{
  "model": "spectrogram enhancement model",
  "input": "log_mel",
  "norm": "batchnorm",
  "blocks_per_level": 3,
  "attention": false,
  "optimizer": "soap",
  "beta2": 0.95,
  "beta1": 0.95,
  "eps": 1e-08,
  "adamw_lr_other_params": 0.0029,
  "ema_decay": 0.999,
  "max_steps": 4000,
  "weight_decay": 0.1,
  "adamw_weight_decay_other_params": 0.01
}
Rows from block 7 of a small spectrogram enhancement model, named by matrix and row number. Rows with one number belong to one channel. Each number is 128 + 24 x the weight over its row's rms, rounded and kept within 0 to 255. All counts start at 0. Numbers have three digits each. After the name is the row's rms in percent of the matrix's.
After each channel's rows are labels from the 100 clips, of 14976, where the channel reaches its highest value: "responds to" is what is common among them. Only what is clearly more common there than usual is listed. The data: notes from a synthesiser with random patches. In brackets: how many of the 100.
# convs1: first pointwise conv (model.enc.2.1.convs.1.weight, 256x256x1x1), inputs 128-191
# convs3: second pointwise conv (model.enc.2.1.convs.3.weight, 256x256x1x1, transposed), outputs 128-191

convs1.223 111:148128164131122154143111138142157125095123123110115151142085178106147146098121069097145140136130090153132166122116121072130162140154116151115093132131135113112133099132127139145139147101173163
convs3.223 115:098135135086102132149116142125118099101125129110100155119111118127126161107099123131125171116105120089138115112129135126140115147154159095090147139104142135103138139145088120124145135103101097
responds to: bass register (79)

convs1.127 104:143100110116121128131090161151089134127159144172164151139164081144132132125118113110138120117140163150155154123150108168135145100149133136123139131123126151110113161104094136116137104125143198
convs3.127 104:093081145120137130115099140146097126127150160130101100148154130100127126133156171133185129158143152101141108128163143143146107166167092137124107121145124137124105152105112127110121124126116162
responds to: bass register (63); drive (51); ring modulation (25)

convs1.121 114:126152101144133170157110108145124138131115134088149142091143097119119147122134136140133140143087140131149099145115154123082107169126119135098114077138129119115084173138159133092143153115139094
convs3.121 111:104119111127101155107142111135111150064136156117101121137088122112081120085141125129082171118113137132118127100114145136114138102123119125141115105098115128113127086143098144122131117097142117
responds to: drive (83)

convs1.8 097:135126137103108142130155163152104141135107136154167135125134083121142131127167152139095067169069126129121130096130138096136114139098124134125124163135130118148126147122102149105102157172135148
convs3.8 093:097124147130101127089110131143172182131122132105083080115178133067102120149109125126156124123093129113121146171106147097116149136170104139107100098108115137115175133104130136137118062074108134
responds to: bass register (49); triangle (29)

convs1.173 091:123119130129142137139127172129130136142107137152130151125079129126142136128089184132090145118125128090124119104094119116163130107128155081152129121105124110122143158123090157107147103130101135
convs3.173 092:094123128068117123122135160123112143123110110127145063103103077105155144133151124160098153090121105093084101145175160142165129135134123114119128118160107101139127098152088088126099144104162115
responds to: drive (59); noise (46)

convs1.3 088:134136115082123166131134148060108109163100155081130163118144140134122109123124116145141134123105127058140134099117116146129156137138103094105121117101158144121134141103160105178115157144099129
convs3.3 091:142104130132155139149146106153123154175129105107131110109165132114125140125125124116140156116122118168172142103150131155145107144079163148125148088121126165118112128135133162104158131097120125
responds to: bass register (64)

convs1.124 103:115108126138140122126150116125167099134098118118135124165145120076133171145154101148061144114126166138121151125153166135152121117106154140159150101142124181131148127114140151095129127133100093
convs3.124 094:084141132105189137137117132163095137122088134096128105100100107104126128136133123112096123140170080122152119135145149134119140131140124125092146081158094142124170136105145097128131146126101138
responds to: hard sync (35)

convs1.244 102:116184123139104100143123105140138134139167098124144112149162128088137156126140142165148114112106130140118141109176151156142135106174133118147121149114128136159164106101109124127116144120151139
convs3.244 125:132094100153153134131108144133094115161106122091135121113124138182089098149138120163107115138063123121143147148098111166154143145147150117133134178122161131126109152144150091135135170127148124
responds to: bass register (69); low-pass (49)

convs1.207 126:097157099123119165085142119142131128120148124086140134144107126131094177130193102093139129133123147123120088137159107117134152090121097158125154139104162121091106159101131090175104137121128183
convs3.207 113:138124139102128147131071144093091150149129076129110135098131105150090109129138105149164120128172123092152159117177178115122099114119124108143127135147141112157129090104139130097102127109141139
responds to: drive (72); harmonic FM (26)

convs1.142 095:125141112135138155127156125139099105124116119168145110140151135140145094143122101121080067130141140112113151132121168169108153168112118109179118120106096128179139137124152118144114075130117097
convs3.142 089:082153147120119128132179147154143140096178093119118111094176121140076157136111155149100099129150139147141131103096108129135134163118089126113158142139091104135106108176109154159110121102137161
responds to: drive (80)

convs1.138 101:133081145136096153078163099142096141146123123156133145133165110124110139124163168130127154101105126130135122104115121111158114104159148124143109117147084094124167091098101166082178139130174136
convs3.138 102:133119095105168140100104167163126123083107113118130139087103133143148154118106114095133135135138162138144110118143124150143194114090133140132163112086104133135160148083150175119145115127149118
responds to: hard sync (27)

convs1.53 110:121162151144117147129108124111091134093139126151099123094172116121129154123135138112108130147122094169123105118177161175142147094130124124122107134150109129136116117146102107068119167115134165
convs3.53 102:140137146139091125091117078119136145126115093156143097085144128160097167139117126126116098118121084107133122148185145125110116118108148141109135096146106156083129108122131145102125137138102148
responds to: drive (84); noise (66)

convs1.17 102:095130170124106120146123101154118140085109091137091152182129136144110108087147092142123131074111115126143118124121106148107139144151190148102160117125141156198125130145173099129155120144116070
convs3.17 102:177139109170157119127172139138175137144141129103100127153141156073117125098109144116135128133112133137107151107127129125118172138217125144100137131131109124151122094112091159104128097090112119
responds to: bass register (60); filter: low-pass (46); triangle (34)

convs1.83 104:121154107103136113109160120124105128146115112074142103108135137098109097129133147168136167105117104099159152086103156134121119146098120112120105150088122082144139109107157137140083064175113134
convs3.83 107:110197138144117139191081142121087111116103138128161107148132141115090125107118147140101099144123164135113125136133135125127132117090133074105165146110170120142126136141138152165128163139176135
responds to: drive (76); pad (54); noise (39)

convs1.115 106:108160126134139121139119143131133124107104168130144142136156116129146121097170130161114177108133120095111099175139152104112128137109127110162189111110149105090064096151107087131123141110107075
convs3.115 107:134079125094164104127124131168184120150144095120109119105125137138154148141139101119141132123181138146136149141159171136144131142137143142132178152062102141146149123106168136159111144177131113
responds to: hard sync (67); drive (57)

convs1.122 079:117170115127147142136136156119119065129117083162101116118130160096156112095122117096151144116120103122149177108109149151089151161111087123119123109121145136097118133144120082080120137116112156
convs3.122 095:127137119102104154139143158149116110092096081101101169136154092116095134137092126084124153092123129121118135107152108131142108127157122046175149140136127122136147124138085081119125124112133214
responds to: bass register (64); low-pass (50)